From a checkpoint of a small encoder-decoder audio transcriber: muon at rate 0.0019.
Rows from block 3 of the audio encoder of a small encoder-decoder audio transcriber, named by matrix and row number. Rows with one number belong to one channel. Each number is 128 + 32 x the weight over its row's rms, rounded and kept within 0 to 255. All counts start at 0.
Before each channel's rows are labels from the 100 clips, of 14976, where the channel reaches its largest size: "top examples" is what is common among them. Only what is clearly more common there than usual is listed. The data: melodies that start on their tonic, played by one synthesised instrument.
# filt: filter width-3 conv, dilation 8 (encoder.blocks.3.filt.weight, 256x256x3, each kernel summed), inputs 128-255
# gate: gate width-3 conv, dilation 8 (encoder.blocks.3.gate.weight, 256x256x3, each kernel summed), inputs 128-255
# out: residual pointwise conv (encoder.blocks.3.out.weight, 256x256x1, transposed), outputs 128-255

top examples: the note G#
filt.137 [113 133 157 129  92 131 151 104 107  91 103  92 102 200 125 149 125 139 157  99 127 168 156 125 119 210 114 110 135 100 149 149 121 135 148 138 131  87 107 149 114 215 123 152 146 133 141 138 122 147 176 154 100  60 115 116  99 160 126  61 121 152 134 155 134 137  63 153  99 150 118 160 127 153 136 126 115  60 131 143  99  54 150 153  97 131 126 176 112 155 195  90  94 112  95 129 109 135 183 177 116 110 200 124 130 171 120 121 180 136 172 148  73  54 105 131  81 104  87 101 128  93  92 140 130 157 125 172]
gate.137 [114 137 176  68 101 155 132  50 120 146  97 152 143 176 153 121  87 157 148 120 119  85 138 133 103 133 219 144 145 186 150 101  90 166 123 117 137 150  76  84  69 150 117  92  97 109  23 149 145 111 108 164 118 110  94 127 147 152 128  97 111 108 133 109 114 146 112 148  67 118 116 170 159 110 115 166 138 168 132 114 155  83 133 145 114 118 150  64 149 156 177 123 116 113 149 155  85 144 171  89 132 155 146 127 110 134 150 159 117  92 164  77  89 116 166 178  72  89 164 179 126 117 150 116  95 118 115 149]
out.137 [187 106 127 129  94  66 170 136 125 153 125 164 163 137 110 118 106 115  85 115 129  69 174 160 127  84 172 130 124 160 160 163 165 149 131 105  97 160  85 132  77 103 139  78 119 126 117 126 166 146  95 153 126 128 133  80 196 169  96  79  84 141 126 125 150 115 182 158 116 169 140 120 158 121  72  69  95 217  84  74 119 163 140  65 160 130 131 142 105 119 129 162 102 105 146 133 108 166  54 112 129 129 154 159 117  81 120 121 119  89 114  97 113  81 123 100 102 136 188 157 149 169 157 107 154  80  44 133]

top examples: the note A#; the note F; tonic: A#
filt.147 [177 148 199 121 162 128 151 118 153 140  47 147 135 138  71 128 153 144 146 105 109 105 171 101 109 114  88 138  91 190 115  74 116  97 108 120  94  96 160 149 107 137 114  84 123 192 104  84  92 110 163 149 113 128 153  79 149 127 125  90 148  86 117  99  86 124 154 102 131  91 111 167 124 129  91 138 119 104 145 125 129 192 184 147 143 169 144 100 118 154 137 103 120 152  83 166 182 163 144  99 103 104 100 137 179 124 111 142 161 139 112  94 111 153 153  77 129 167 115 107 173 197 130 133 138 144 202 114]
gate.147 [126 121 141  97  97 129 127 145 143 103 112 147 124 197 112 174 166 132  54 125 176 126 167 111 165 124 132  81 145 127 131 168 139 136  83 178 157  96 160 101  56  61 187 123  77 135 107  80 141 113 124  86 135 144 112 125  76 148 171 188  93 132 165 133  96  67 118 202 107 130 180 146 166  44 138  83  95 147 118 158 127 146 108 111  58 181 110  83 156  87 119 123 152 155 149 166  84 163 131 113  88 128 124 120 113 131 131 109 166  75 124 111  96 150  91 184 131 127 149 103 129 119 156 159 136 102 178 178]
out.147 [164 147 118 129  93 153 154 158 160 107 104 124  91 146  95 144 145 152 115  64 141  96 158 140 135 170 122 187 175 115 120 151 117 181 126  93  65 123 166 166 141 130 167 106  96 255 124 113 120  87 144  67 204 102 118 153  66  79 146 153 170 132 123 133  78  90 128 150 112 100 133  94 117  91 126 133 173  86 152 134 142  83 115 147 114 133 166 136 100 114 138 116 148  84 151 136 167 175 131 126  81 153 159 163 130 107 115 178 117 143  70  94 121 142 102 137 103 127 125  88  97 140 108 113 134 114 163  82]

top examples: the note A#
filt.216 [122  78 106 118 121 129 153 113  57 176 116 146 197 128 171 146  82  83 153 181 148 170 151 140 126 137 100 175 157 109  96 146  67 131 168  79 124 145 127 142 141 147 128 138 129 146  87 192  85 130 103  99  98 134 134 159 174 131 121 116 195  85 124 136 141 129  95 199  95  87 130  73 111 117  87  59 100 187 139  86 142 106 112 132 135  99 126 161 144  45 114 122 120 104 137 114 117 136 118 169 139 146 100 160 162  99 147  87  79 169 149  80 185 138 158 169 137 139 113 133 110 170 108 121  98 142  99 135]
gate.216 [183 136 181 129 125 158 112 132 128 156 146 102 147 144  99 107 129  57 110  84 173  77 131 159 170  87 144  94  94 147 108 100 160 128  65 109 109  86 111 113 167  91 119 115 188  95 115 124 197  87 114 118 153 100  71 103 138 105 105 152 160 166 132 154 141 187 150 113  65 115 179 114 158 128 156 116  99 130 142 124 134 140 128 159 111 150 146 158 156 106 173 122 135  96  40 147 209  84 126 191 121 133 115 173 111 119 132 111 132 140 113 114 142 140 139 156 134  76 148 133 157 131 139 163  94 133 127 105]
out.216 [127 125  99 123 175  97 116  75 189 131 119 108  93  68 153  24 113 142 138 118 100 133 161 112 145 121 146 143 134 146  92 158  90 229 130 130 107 115 103  88 133  97  95 133 143 150 111 138  82  83  92 104 112 122 156 118 125  93 139 119 170 143 148 109 132 160 124 143 147 165  93 128  90 121 158 163 100 104 158 101 118  76 135 166 137 159 144 118 150 125 107 152 136 182 122  78 126 135  85 142 150 174 194 158 164 178 132 131  96 164 131 107  97  98 189 136 120 127 127 118 102 114 198 125 105 138 102 141]

top examples: the note A#; staccato; tonic: A#
filt.103 [ 96  70  70 116 171 195  54 151 118 108 109 152  75  91 167 104 139 197 129 127  89  87  90 100 147 116 132 173 125  88 139  69 144  60 124 147 147 167 161 116 160 107 126 121  70 132 179  86  92 153 145  86 157 152 101 111 110 134 168 159 154 174 120  75 157 142 120 141 137 126 108  96 125 105 116 118 133 138 133 127 100 150  97 158 129  86 119 145 113  93  73  85 144 159 141  83 134  90 144 124 176 104 112 127 160 142 122 171  55 151 163 107 112 119 107  57 172 147 137 200 155 131 169 124 145  86 160 154]
gate.103 [135 175 107 119 150 137  90 179 105  73 151 107 125 125 144 110 153 159 116 141 167 154 117 118 131 162 161 107 100 155 113 121 124 112 118 136 112 102  94 170  96 140  86 101  73 126  80  99 136  90  92 151 167 118 213 120  83 114 148  82  93  91 170  85 121 186 103 185  89  97  89 166 157 153 200 122 138  94 138 167  83 135  98  72 118 177  94 168 120  66  79  80  80 166 161 125 136 110 161  86 151  92 103 109  79  87  30  77 170 130 130 121  97 156  89  97 155  55 124 118 152  92 168 190 147  87 184 152]
out.103 [151 136 135 144  95 135 107 113 156 135 173  96 163 143 148 158 132  73 190 140 118 180 144 181 149  70 102 150 121 118 135  84 118 154  67 139 144 121 136 186 152 132 118 142 144 177 108 131 180 154 171 163 111 131 162  96 135 146  77 135 103  93 157 128 161 187 115 139 136 167 152 136 178 110 137 125 135 109  76 170 173 170 163 197  80 101 147 121 121 133 131  91  75  64 100 180 133  93  99 116 137 142  89 102 148 116 109  81 146 105 175 142 153 117 154 141 123 124 155 108 145 126  78 135  78 128 163 166]

top examples: the note G#; tonic: G#
filt.5 [ 66 119 144 118 116 120 129 108 118 157 100 100 114 135  94  75  55  92 148 103 147 159 160  93  74 100 210  83 113 131 212 155 118 154 104 106 144  90 120  94 143 100 104 160 198 133 173 152 182 114 116 128 143 134 117 137 134 126 144 159 104 159 187 103 110 171 132 154 126 121 142 150 137 167 117  67  95  79  87  88 128  88 114 164  85 152 167 101 100 199  90 113 107 168 191 174 100  91 182 113 138 123 171  79 113 118 160 164 105 114 133  84 101 133 179 145 142 177 137 107 135 163 118 182  70 171 129 110]
gate.5 [151 134 150 113 180 116 151  98 149 185 171 127 154 167 154 143 106 129 124 120 166  84 136  95 172 104 147 149 121 127 114 111 128 231 115 118  72 117 109 105 171 107 101  87 120 134  83 124 178  54  85 115 121 153 110 166  79 108 103 139 126 112 127 187 140 151 142  88  83  77 189  85 149 149 193 156 147 127 127  77 148  50  97  93  91 121 125 167 160 110 184 117 118 134 153 130  81 148 123 146 160 127 109 116 129 166 124 102  76 122 127  80 106  89 108 192  77 130 105 116  94 161  93 154  83 154 106 133]
out.5 [181 122 185 116 134 154 162 134 129 106  89 165 106 169 126 122 123 208  95 129 177 107 123  93 125 122 122 107 119 114 121 115 142 170  89 136  51 171 152  66 123 127 165 113  79 141 111 148 166  74 131 134 123 105 147 111 171 100 143 150 181 117 165  97 187  74 146 149 145 114 117 109 174 108 120 145 131  58 104  85  86 118 131  98 120  97 197 147 167 168 117 149 102 127 109 134 138  92 157 186 134 251 162 163 144 160 111 134 120  93 125 112 132 124 174 102 190 124 197 144 129 174 158 145 133  88 136  95]

top examples: the note G
filt.198 [ 95 120  90 156 141 144  94  70 121  88 127 113 147 102 122 109 125 155 145 106 132 142 150 134 142 146  96 146  98 115 198 172 114 108 142 140 167 151 126 176 172 135 118 132 143 110 102 135 129 111 111 167  72 138 166 140  88  80 119 104 100 130 125  94 112 197 151 116 155 114 110  76 164 114 157 138 177 139 137 106 170  71 221 150 147  85 107 143 160 122 162 214  97 148 163 134 146 195 150 108  71 114 103 113 156 118 127 160 118 149 157 121 118 126 165 155 209  61 113 112 134 142 134  86 169 153 145 143]
gate.198 [175 108 175 105 149 135 154  75 147 120 137 127 143 106 151 113 104 186 163 127 149 101 107 118 118 152 168 139 172 100 124 104 131 147 152 127 143  89 117 108  66 101 128 130  92 131 128 113 148 115  97 136 137 137 135 118 186  64 119 120  78 153  95  68  93 134 158 100 173 155 128 162  85 113 160 121 124 109 110 151 168 144 145 111  50  86 166  99  86 118 193 143 137 139 133 134 137 128 156 134 170 123 111 138 190 130 180 112 152 102 129 105 104 176 205 120 123  96  97 132 120 117 151  86  97 190 151 150]
out.198 [148 143  98 111 166 105 121 158 121 137 191 134 159 144 144  88 144  92 170 106 145 116 159 130  56  80 137 122  98  99 116 160 145 133 113 168 135 157 121  67 150 133  68 138  71  77 121 131 165  60 141 115 139 171 158 114 141 124 135 115 145 166 159 156 166 117 133 106 168  44  91 210 142  86 108 139 125 142  99 114 111 130  71 116 111 151 121 160  82 114 158  89 144  90 192  93  95 117 114 153 174 145  94 156 130 114  84 143  88 206 146 174 147 139 144 143 131  69 158 161 114 101  99 137 150 157  74 109]

top examples: the note A#; the note A; horn-like
filt.25 [111 119  96 101  85 156  96 134 104 117 125 151 183 136 150 103 102 110 149 133 150 112 124 119 125 108  88 161  93 123 148 141 136  96 180 183 135  94 154  99 127 100 126 152  95 158  74  97 181  79 157 155 113 168 165 119 159 100  91 122 122 149  89 154 123 123  92  92 170 139 148 134 129 161 180 120 140 214 123 186  85 120 151  81 134  85 135 145  99 174 111 138 107  81 118 109 140 141  98 166 173  55  87 183  93 132 101 168  73  75 145  57 120 168 160  89 147 169 106 125 124 148  96  99  41 113 115 146]
gate.25 [129 141 133 167 112 172 137 163  94 166  92  93  47 126 170 141 156  93 110  99 142 173 110 142 155 129 121 114  81 168 139  82 150  73  77 157  74 173 110 160 123 162 143  85  98 130 121 138 105 147 136 125 157 108 104  77 110 185 144 107 121 124 170 112 160 100 156 178 124  93 115  96 122 133 112 112 113 147 162 121 179  93 143 125 123 100 144  46  91 139 156 139  98 114 136  87 160 173 176 108 124 136  91 102 166 125 132 109 135 162 130 146 104 175  76 124  81  82 202 118  89 165 156 158  97 151 138 124]
out.25 [135  85 138  92 157 135 142 120 177 112 124 130 140 161 117 108 165 121 163 120  97 183 141  67 150 117  28 153 111  96 159 145 119 165  73 127 148  50 115  81  97 145  78  92 153 154 168 107 199 109  89 119  76 128 106 116 136 128  92 164 104  59 118 151 131  87 122 182 152 149 103 169 136 123 127 133 114 118 122  76  75 160 150 160 136 131 115 114 127 104 118  99 124 131 137 177 134 101  91 156 156 125 108 139  81 143 121 108 147 186 138 110 140 164 160 115 115 141  95 155 113 104 109 102 143 146 213 123]

top examples: the note A#; the note G#
filt.177 [150 138 174 134 146 157 129 101 134  84 151  91 136 111  81 161 135 157 129 120 122 115 210 161  74  96 174 109  49 133 114 124 127 103 122 177 103  82  96 134  92 132 118 159 113 142 177 116 109  90 132 152 111 126 137 124 132 188 147 151 180 112 154 134 165  97  82 107 119 105 147 191  78 147 157 139 109  77  93 127 141 173 208 116  70 131 145 135 134 175 173 122 179 121  62 148 151 154 130 129 145 158 134  94 158 152 168 143 109  90 129 188 155 146  98  62 108 196 179 122 123  34 132 128  90 108 144 124]
gate.177 [108 140 159  73 148 177 102 125 130 179 120 157 111 154  71 189 160 148  76 183 204 144 157  87  99 113 146 150 161 118 171 100 116 111  91 103 159 112 132  94  92 137 137  73  68 124 147 127  65 154 136 160 143 135  92 130 109 169 120 128  93 116 126 108 154 158 187 109 143 136 114 167 151 132 175 170 174 121 199 155 112 154 108 130 147 133 109 156 119  55  71  96 137  84  64  88 164 112  96  89 150 169 128 176  84 170 124 121 161 157 104 102  86 166 123 125 143  87 111 131 177 136 182 127  70 119 119 110]
out.177 [100 157 124  97 117  91 120 166 106 134 151 138 192  91 126 175 192  97 101  88 153 145 178 172 157  62 147 120  95 105 142  97  97 157 185 156 162  95 170 125 108 137 115 102 165 169 141 143 140 159 142 101 151 170 117 108 100 123 122 119 153  90 147 138 166 110 127 125 110 148 114 102  79 126 141 115 153 186 111  89 153 147 135  77 104 161 149 108 151 136 133 115  63 104  79  67 113 112 126  47  30 145 125 144  96 118  88  93 158 143 160 130 144 145  64 147 111  66 165 131 103 147 140 119 117 120 127 164]

top examples: the note G#; the note D#
filt.240 [106 171 138 114 142 192 118 111 137 144 134 111 136 126  48 151 100  91 111 113 156 149  68 152 135 164 133 137 147 142 132  77 171 145 147 154 162  93  57 112 131 158 118 135 117 157 105 136 139 132 176 124 105  96 104 172 126 219 123 165 101  97 130 161  78 144 170 108  89 131 116 211 144 144 101 109 155 118 192 156 139 134 169 117 127 116 157  87 110 111 110  84 114  99  73 131 101 159 122 125 203 102 145 136 115 103 152  98 105 210 118 119 191 132 176 114  75 139 124 141 133  61 153 141 105 185 157  94]
gate.240 [145 126 119 151 121 166 148 167 130 156  76 125 135 145  47 148 109 155  81 184 105  95  89 166 173 136 120 162 120  93  83  75 175 113 103 218 103 139 134  99 128 147 130 120 150 102  92  83  98 131 202 132 141 116 173 123 145 147 181  90 167  93 140 145 119 101 105 135 147 133 110 156 150 116 122  96 106 100 128 152 143 145 141 147  99  98 216 174 179 121 142 152 145 132 116  80 130 164 133 143 123 100  94 108 186 139  80 186  78  97 179 109  93 170 106 106  78 102 116 105 141 111 105  83 108 122 161 137]
out.240 [107 128 161 192 113 125 126  95 185 127  90 147  84 183 103 144 101 182  95  79 111 117  68  51 191 105 123 126 121 143  92 100 155 115 134 157 125 157  80 153  65 144 117 176 143 130 151 109 163 163 160  43 111 107 153 128 106 102 181  84 123  93  77 103 182 101 142 132 128 118  79 129  90 137 150 129 144  91  70 153 148 119 151  87 123 161 105 131 131  31 183  56 156 170  76 113 151 107 125 113 155 141 127 137 165  87  98  62 159  62 150 172  49 103  97 130  79 101  88 126 165 127 115 176 116  85 100  94]

top examples: the note C; bell-like
filt.249 [ 83 104 150 104 132 111  96 115  96  93 120 169 131 135 144 150 142 129 117 127 112 114 166 139 163 106  93  85 141 104 210 162 138 126 124 128 111 160 139  90 134 144  86 133 169 178 107 142 115 156 142  82  95 118 116 107 126 177  72 103 139 200 171 111 141 148 109 137 134 174 165 123 157 119 145 116  88  61 130 135  55 129 165 177 100  99  91 131 106 109  61 105 115 131 129  73  83 139  88 147  91 126 115 121 141 117 128  99  97 147 112 102 182 115 129 190 106  75 125 110 141  86 131 136 155 137 210 183]
gate.249 [191 126 103 136  93 120 167 102 128 136 137  64  49 122 123 127 167 145 140 136 146  86 103 168 131 116 128 133 158 157 111 106 140 149 178 103  71  94  94 142 106 185 144 121  43  84 105 130 131 101 159 167 108 141 136 169 123 142 115 118 146 169 152 157 114 137 140  83  76 117 113 122 133 130 103 113 175 147 110  76  52 181 159 132 103 196  85 108 138 146  89  95 128 175 123 113 190 158 109 160  80 101 105 163 159 136 121 136 199  54  94 194  97 153 123  91  89  89 139 167 106 150 173 159 106 157  97  84]
out.249 [104 106 143 112 159 153 213 145 111  91 142 141  59 156 138 128  86 152 165 120  63 143 138 124  98 133 181 129 124 135 166 112 127 116 171 153 139 141 143 187 127 177 129 134 119 196 157  80 137 171 124 142 159 125 134  82 129 132 117 177 118 161 183 121  80 143  67 163 111 130 165 132 107  73 118 139  99 146 163  83 169 163 164 211 118 189 132 148 129 127 119 108 159 157 125 147 124  62 111  94  85 115  85 173 166 192 116 140 170  56 173 124  96 255 139 105  82  82 111 164 165 106 182 127 142 133  76 136]

top examples: the note C; the note G; tonic: C; oboe-like
filt.174 [108 154  88  90 148 105 122  93 119 141 154 114 146 172 147 110 103 148  86 158 128 194 178 110 133 135 102 113  69 124  70 150 106 103 160 122 169 146 113  84 122 190 163 114 139 153 122 111 182 129 117 135 140 125 124 105  66 136  77  78 102 123  63 127 132  93 140 133 133 103  90 138 131 119 103 130  84 180 197  88 150  86 141 132 175 140 162 141  96 103  93 175 176 101 118 101 149 115  95  99 169 208 103 106 128 129 141 107 143 183 108 133 138 111 124  39 145 139 160  97 152 168 122 118 121 193 176 176]
gate.174 [110  94 152  50 116 133 125 142 200 148 168  61 164 102  90 124 122 159 111  83  79  43 156 171 124 107 148  97 132 130 136 197 152 134  94 116 131  52 163 152 135 136 109 159  68 140 170  89 133  80 133 141 127 181 149 118 101  99 129 108 161 168 180 110 102 149 147 104 148 146 199 118 114 170 161 154 147 135  40 104 155 142 163 141 128 155  77 134 147  99 102 157 170 120 132 165 144 139 135 119 152 118 123 123 104 157 137 132 113 153 171 175  90 174  86 162 129 129 159 115 116 125 142 147 111 129 167 119]
out.174 [161 131 148 148 115 131 151 143 127 170  74  98 150 149 128 100 143 154 207 127 151 142 159 120  95  71 135  96 124 146 119 109  93 143 126 117  82 163 115  47 136  91 142 101 104 107  70  50 169 119 119 120 171 135 133 121  81 121 173 150 150 182 105 125 111  99 154  97 102 122 116 137 113 122  56 110 113 146 155 163 167 130 145  81  93 140 147 121 161 158 161 171 155 137 133 119 121 122 143 173 130 156 104 118 110 137 114 136 160 107  29 115 110 174 124 184 102 120 150 166 176  90 105 144 159 117  86  89]

top examples: the note G#; tonic: G#
filt.159 [116 125 152  55 127 166 139 162 146  80 188 127  91 229 147 147 112 160 149 158 130 107 163 155 202 151  91 113 105 168 120 145 178 180 163 144 174 105 179 128 103 120  64 140 170  68 131  91 147  84 124 108 113 150 158 137 163 110 153  87 128  65 145 207 131 114  58 154 102 133 164 100 130 206 140 160 144 164  77  94 114 114 138 156 186  83 125 168 190 203 148  41 110 167 128 101 121  98 113 179 195 125 105  94 118 113 165  87 132 154  94 107 172 114  76 139 116 174 163  96 147 131 142 140 160 131 119 112]
gate.159 [ 94 104  91  95  78 141  96  77 105 134 138  76 139 174  85 203 142 177 175 179 165  95 184 102 173 116 149 146 169  90 141 169 158 130 177  78  94 119 124 156  84 154  46 117 158 122 121 110 116  48  87 132 106 141 117 157 140 222 148 141 134 186 155 165 127 129 150 137 169  65 138 163  94 157 213  95 103 129 129  94 141 146 117  91  62 152 122 109 130 181 160  89 128  68  93 133 126 157 191 153 146 129 126 135  77 139 181 116 167 102 101 105 134 102 154 138 114 132 133 160 147 137 133 138 137 145 128 127]
out.159 [124 130 112 144 173  97 121 177 127 169 140 129 187 191 146 133  80 108 170 150 138 120  99 112 105 136 140 120 150  84 116 130 142 107 183 136 100 155 128 107 165  87 138 110 156   7 106 159 149 112 119  85 146 103 156 115  74 108 140 101  98 118  77  67 118 103 134  83  81  65 153  55 220 111 124 129 165 161 162 115 133 124  85 146 184 140  81 109 127 161 122 142 164 107 108 169 162 154 135 120 160  79  84 141 108  70 152 110 113 129 136 150 146 185 162  83 110 144  85 193  72  72 108 138 148 135  75 105]

top examples: the note G#; tonic: G#
filt.108 [135 129  99 117  82 104 112 139 114 117 137 147 128 181 179 177 163 178  62 111  79 166  70 126 120 109 132 144 115 142 177 119 133 127  65 156  89 157 115  55 146  97 121 187 168 109 152 149 141 108 169 165 101  95 150 171 174 188  79 144 107 152 146 113 125 101 145 123 121  53 173 120 108 166 174 158 131 116 138  92  78  59 125 126  84 108 180 145 168  88  94 159 129 162 118 129 153 153 120  81  92 162  95 108  92 116 159 127 138 116  78  85 125 130 159 142 123 108 132  99 111 105 103 137 106 151 128 134]
gate.108 [103 150 169  93 136  86 115 133  94 137 172  90 158 159 134 129 142  82 114 162  95  69 118 121 170 128 145  99 130 141 111 166 171 113 107 118  77 111 143 124 163 133 128  95  99 111  93 106 104 115  78 133 123  80 148  84 102 133 165 105 119  91 119 177 142  84  82 117 102 108 207 164 131 148  92 113 157 103  92 151  98 136 208 121 158 118  83 152 145 117 137 108 104  44 209 148 147 149 176 133 149  93 130 118 133 169 162  91 114  44 108 168  87 139 161 171  87 138  97 142 116 148 148 170  59 130 109  80]
out.108 [157 133 127 144 105 109 152 119 146 121 114 113  50 120 122  94  63 228 138 151 141  66 103 118 146 122  89 113 147 129 105 132 114 138 171 112 127 191 137 111  96  72 139 138 140  79 196  79 123 172  83 112 132 164  69 112  99 110  97  75 140 132 129 115 163  90 103 167 111 120 122 140 163 137 104 101 112 114  82 116  97 129 156 127 179 144  87 154  64 120 101 183 155 125 145 187  95  84 121 144 129  88 174 121 128 127 122 123 163 102 100 100 116 111 132 113 148  42 170 115 136 129 143 149 163 188 148 159]

top examples: the note A#
filt.118 [161 147 185  71 116 114 119 117  76 106 140 131 123 162  93 171 158 117 219 124 152 168 127 170 115 128 134 138 133 163 132 124 135  77 120 130 154 158 137 139 137 127 177 106 106  95 138  90 141 128  79  98 139  96 163 175  94 146 144 138 131 147 105 113 126  95 137  99 144 144 140 156 123 118 162  63 101 159  92 212 111 140 172 139 161  58 197 112 125 158 131 181  90 138 121 161 116 125 156 155 158 138  73 113 187 170 116 153  78 151 163 127 184 139 118 177 106 126 134  99 129  99 118 111 188  79 135 101]
gate.118 [ 87 107 156 134 122 142 129 121 107 146  89 114 143 101 106 160 120 127 119 146 152 137 120 119 133 167 105 127 134 155 125 155 166 105  66 137  79  80 105 129  69 110 106 118 169 100 141 112 144  78 109 136 153 141 109 162 141 138 154 149 154  31 151  62 175 210  88 236 101 163 153 201 155 143 190 189 122  89 117 110 129 175 124 102 118 121 108 144 124 145 145 133 123 106 133 121 119 164 116 105 142 114 154 158 134 146 121 171 180  98 107 101 119 124 149 109 137 101 150 125 134  97 147 170 138 133 151  72]
out.118 [108  96 136  92 168 176 131  82 120 159 101 104 143 121 144 117 141 160 103 114 157  75  79 156 127 156  65 105 183 149 163 143  99 157 181 126 124 117 103 100 114  76 151 123 159 114 172  54 162 118 149 153  80 151 156 151 168 109 137 144 119 105 124 135 113 168  91 176 116 183 169 123 111 107 135 126 142 154 122 129 120 172 130 113 191 141  76 151 128 100 131 103 125 194 107 116 145 159  91  22 161 181 204  86 137 109 135 134 121 106 161 186  97 151 140 117  87 113  79  81 110 130 144 106 181 127 123 120]

top examples: the note C
filt.64 [157 127 114  93 150  66 119 126 109 105 146 130 156 131 134 140 109 147 149 121  94 120 144 120 158 126  78 125  83  62 116 129 157 161 155  89 105  94 147 157 147 105 106 151 118 115 100 134  54  94 168  81 152 121 187  76 149  78 154 129 116 130 111  71 148 119 189 154  76  79 107 157 134 140 142 174  96 186 145 123 137 127 125 114 116 100 121 112 116 149 103 184 125  78 146 103 122 152  81 152 140  65 107  74 100 157  85 138 154 180 221  58  84 163 178 144 151 102 136 123 117 205 151 137 104 157  97 137]
gate.64 [142 184 100 125  85 157 117 162 167  76 155 121 153 189 105 151 148 194  49 143 154  92 153 150 103 103 115 111 100 151  94 143 129 153 139 118  73 146 170 131  46 133 113 148 101 103 159  97 172  96 139 114 103 125 142 195  85 138  91 139 122 167 110 147 132 109 148 140 157 134 117 162 189 121 107 147 166 127 127  97  59 132  58 107  85 194 105  70 156 123 151 108 168 110  98 134 178  72 154 139  98 122 104 136  89 105 155 136 179 106 179  88  97 103 157 140 169 151 131 126 151 132 109 153 107 110  64 116]
out.64 [176 119  84 132 142 153  99 163 148 173 160 161 110 180  95 101 142 135 145 194 150  81 162 138 142 121 106 127 125 131  84 144 157 186 125  95 120 141 181 108  75 145 149 127  74  91 176  70  93  73 162 184 134 126 152 183 160 194 136 174 145 138 153 195 120  96 113 104 120 164 171 144 151 145 161  75  85 128 130 157 113 173  73  60 107 174 107  59 161 160 158 163 117 167 102 163 169  78 125 146 110 160 146 167 127 120  49 137 113 114 119 148 150 111 118  91 227 163  92  74 134 103 129  98  86  95 125 115]

top examples: the note C
filt.60 [143 122 185 128 119 149 167 101 120 111 139 144 144 146 133 107 113  99 131 115 153 116  99  98 126 145 165 102 157 148 150  99 103  33 135  81  97 138  95 151 136 154 141 163 145 135  32 137 137 188 145 130 113 129 165 136 178 124 126 107 103 102 140 148 111  66 139 152 107 148 115 152 165 131 175  45 114 148  92 163 154 193  99 121 177 160 129 101 144 146 170 138 137  98 146 112 125 108  89 141 143 128  95 178 169  90 114 141 101 110 118  44 196 174 114 100  87 145 153  62 172 167 168 110 170 136 109 130]
gate.60 [161 195 144 129 112 122 121 122 202 168 145 148 109 203 141 124 144 155 174 105 164 105 147 134  62 106 114 102 185  78 100 174  88 111 127 107 152 126 114 138  73 116  93 167 136 126 104 163 150 113  49 183  81  70 128 122 175 142 107 146 140 147 138 121 169 132 142 145 161  77  91 136 149 132 115 159 144 146 161 130 125 139 107 151 117 114 124 100 159 131  72 123  83  80 118 193 174 134 163 111 147 177 133  79 129 170  95 125 168 110 128 122  52 142 175 151 118 106 122 192 129 100 153 132 167 151  71  88]
out.60 [ 94 146 170  61  83 203  86 119  74  87 116  90 119 130 144 103 147 155 134  80 130  75 155 105 115 134 104  44 156 149 145 120 153 149 116 136 116  87 132 107 158 146 159 104 119 138 170 126 142 129 137 140 177 118 153  97  84  98 134 147 159 134 148 148 107 132  78 155 110  82 197 108 128 148 103  84 188 100 132 133 134 156 174 108 187 143 181 136 142 123 128  78 121 124 103  94  97 174 119 152  29  96  95 146 180 178 168 152 132  76  97  89 136 110 119 138 123 114 144 119 136 131  93  99 152 169 195 141]

top examples: the note A#; tonic: A#
filt.247 [153  99 125 166 122 159 163 144 157  82 133 124  94  93 127 157 173 163  57  76 140 106 160 103  91 141 137 100 171 151 109 167 158 144 161 149 149 107 149 115 130 113  81 171 110 105 114 172 117 157 153 154 142 138 159  92  99 173 127  81 138 177 165 116 138 124 142 113  96 102 147 171  84 126  73  70  92 176 168 105 135  91 162 131 100 187 139 119 170  93 175 158 116 165 116 103 151  73 149  89 170 111 123 139  78 159  90 129 113  97  96 159 159 156  85 128 148 160 111 126 134 174 101  82 158  81 109  98]
gate.247 [161 103 123 150 104 112 133 177 172 133 141  88 158 161 171 126 153 129 143 106 152 140 187 132 112 126 132 109 120  95 139 179 105  64  53 130  95 143  86 147  52  88 165 146 130 125 129 123 127  99 152 172 119 167 119 147 118  70 148 134  73 148 199 126 116 119 108 190 149 113 149 168 160  81 127  96 110 105  52 140 171 130 125 150 111 102 138  38 160 124 179 115 123 145 116 104 176 128 105  57 113 124  93 174 152 161 158 141 150  77 176 154 144 144 141 121 154  87 199 104 115 138 179 171  61 155 136 168]
out.247 [159 116 167 151 156  96 112  74 127 133  52 182 129 140 102 148 110 115 122 160 135 128 129 112 138 101  58 151 107 114 115 102 126 124 146 114 128 136 146  55 144 105 118  99 117 114 162  86 174 180 101 155 152 139 134 127  98 108 116 147 154  73  95 119 129 171 136 104 161 125  64 114 142 131 128  79  98 159  78 122 111 123 114  64 121  78 161 100  82 101  65 188 132  37 118 155  93 134 151  89 164 168  81  87 133 119 199 141 152 122 144 152  62  67 150  47 129 152 148 148 107 181  90 169 130 125  94 123]